{
  "image_size": 32,
  "crop_scale_min": 1,
  "targets": ["size"],
  "activation": "gelu",
  "mlp_ratio": 4,
  "parallel_block": false,
  "label_smoothing": 0.2,
  "loss": "cross_entropy",
  "optimizer": "muon",
  "momentum": 0.9,
  "nesterov": true,
  "grad_clip": 1.0,
  "lr_schedule": "cosine_restarts"
}
Rows from block 12 of a small image classifier, named by matrix and row number. Rows with one number belong to one neuron. Each number is 128 + 32 x the weight over its row's rms, rounded and kept within 0 to 255. All counts start at 0. Numbers have three digits each.
After each neuron's rows are labels from the 100 images, of 14848, where the neuron reaches its highest value: "patch colour" is the nearest of a few named colours to the mean colour under the peak; "top examples" is what is common among them. Only what is clearly more common there than usual is listed. The data: dead-leaves pictures: piles of overlapping shapes.
# fc1: MLP up (model.blocks.12.mlp.fc1.weight, 1024x256), inputs 0-85
# fc2: MLP down (model.blocks.12.mlp.fc2.weight, 256x1024, transposed), outputs 0-85

fc1.729:112131149147225142117147166119161107125099111174152113171151104098162138177111153159206102165113137090143159104170136081164102181147124149104112100178120071114144107109173108114150131151120184102111055022115124089138110128098123131129106125111079182103127150
fc2.729:138127175135156109180124120142139103096134096112136096123143165197109140130094121103135211091158168163075140128092125135105112132133129129175114073131105144130109179102081121163120164136136156084178147135183225112130115162161180088124146098072188146117142163
patch colour: black
top examples: dark

fc1.677:152100096154070136149136161139084083135082108103164119140169124128161178107138103119164140104142161166073188139166166109072186119092122111147121152166136163104116167076078164110149147193167143161121149128132141154153117142095192078076143190077182081103138125
fc2.677:136117137139097076076158077160121124123180139133060102106146104105126140167150198057108172144076110141126154115122105128096135152081135094115166148144136074099082091078113173143169102127073138114150118163202116129101166196168069154183186138118091137115142109
patch colour: brown
top examples: small pieces; shaded; earthy

fc1.659:100117081123107112150125147153101120144162044100136161144147120014107108101148165131127136109179144118136096075105164062127140161194142133104142032180167077122135159130180130136137163124095180199110119112158128194123141091153162126123113139078142148134149130
fc2.659:115156146191139150128151122178083064141140084163180155129116125121184174163088104218131120088149120158108140146089160145078116075126158169132177174131074117124149144180063155093176037113142124101155122157149160127127128152165112158177080088087166124168092054
patch colour: black
top examples: mixed sizes

fc1.610:141142138119108128155132136171189155107124103085124132093198147128080165142113161122078167191091093099175146159120119115103169123128113099101089132137153102170136086180143063152146161098155142119148103159118143086164097183133103129148126098104092125154124107
fc2.610:110170150094141132147083109120106119142115174079081113110106103163157110130149172153098147068187153126085158131105132092149139087113123079158161073124098107118090122162106152124078123101139151207144188186131097128068169158138121142148120118193184114130092132
patch colour: brown
top examples: small pieces

fc1.344:196119103128158123164139137115100114208092172153164160160081109109106149164126131146104154203094036149080092137093187077137113095093123133137111154115130104130120143120146124153133138139149179179144094130124097100074078156172085131122140111097128147215066150
fc2.344:071166144167077117118113177106126108126107097137180106202142121071090133110175117160132119135127135111101156149164104169177073104116139139136131155169140126099138086160096100090094162129145150148118116137100187148169171111113160085158198120109140089131121147
patch colour: black
top examples: ring; frame

fc1.130:114173180130118091060072179169087145115114197150123140133135133128097139161103079110144118134180111097140157077064050088155107102118202147113060134143102158066130153064152133112140075088151130083123132202174168136138147161118145106098146139167121126202108147
fc2.130:129182150058160182126113152111122107125160063103128109124183104141161084098111074135148116130156177131124169144173166092160162138172127120209141138132108148121217127107184127122139136105068130181144147156142124147123124116109141170129165124175083141158090133
patch colour: black
top examples: large pieces; dark

fc1.690:128134088171074154160123140157132138149150128121112109163057136116168137154153176110085147141139142134101166139140143147114181150127162149136116142176133155116114123153087074131124087190144097127131102095095117116126120134126116156086115118070096127111150153
fc2.690:152107129124163110136110143115084154095117104119202128102069149212198099094105136135138091122125125193159153105140127135152102134098111119144119065164215141080136068153194142075152161118058128219065089110173138116118101094129108117124191102107129094176096144
patch colour: brown
top examples: large pieces; textured; earthy

fc1.684:094127180062114083164126141179136144108098129134090077100120111154133141080190087141121144125137152106143131111122140104220164092112125131131153144133105142090079154073096117115139142075115136081087046161099162134125091140101104151101156120077143090089154132
fc2.684:116172107069095153103078177136096123121131066118068132100071174150107132148114100115151034110123136175106129149110084129117075200104104142139102156084105111134066118162076127149081114174126158174126158084134122095144157104111120095091202132077089062137110132
patch colour: grey
top examples: grey

fc1.750:082108090175110141108139144061054207101074152109160167133087125123101129140113155214163118086143097105163101137100150121097099127032092084140117130130210135145123060141091179140151092123132156118093117166095090110119141108156125155118206121105128093096143152
fc2.750:103109126077098072183126164116130141101153145110147142122133160117152155114120228136069114177141159096148100123125087163120140127159140092151159117074122179128128059109103193121091119139107176109119170169149125116102163115109115140190098092147081148096131137
patch colour: brown
top examples: large pieces; textured; earthy

fc1.391:121126147190078101129176113140069129155118094112113147112140077114125088102164143144089153115147165159109088109136157118114184099152082074109158103112139097164074110082129125165129079118180101173161137120148128157146150089059174135178097194112135113052156116
fc2.391:149147136125041121176096093152112135128105202091125161105106126123142133080099150061124159082136101151118149112175093107133114108182150153148107106183121156174126136110085171107123126110131164187062219111192110096105178080081141095048128161160100126109132093
patch colour: grey
top examples: large pieces; grey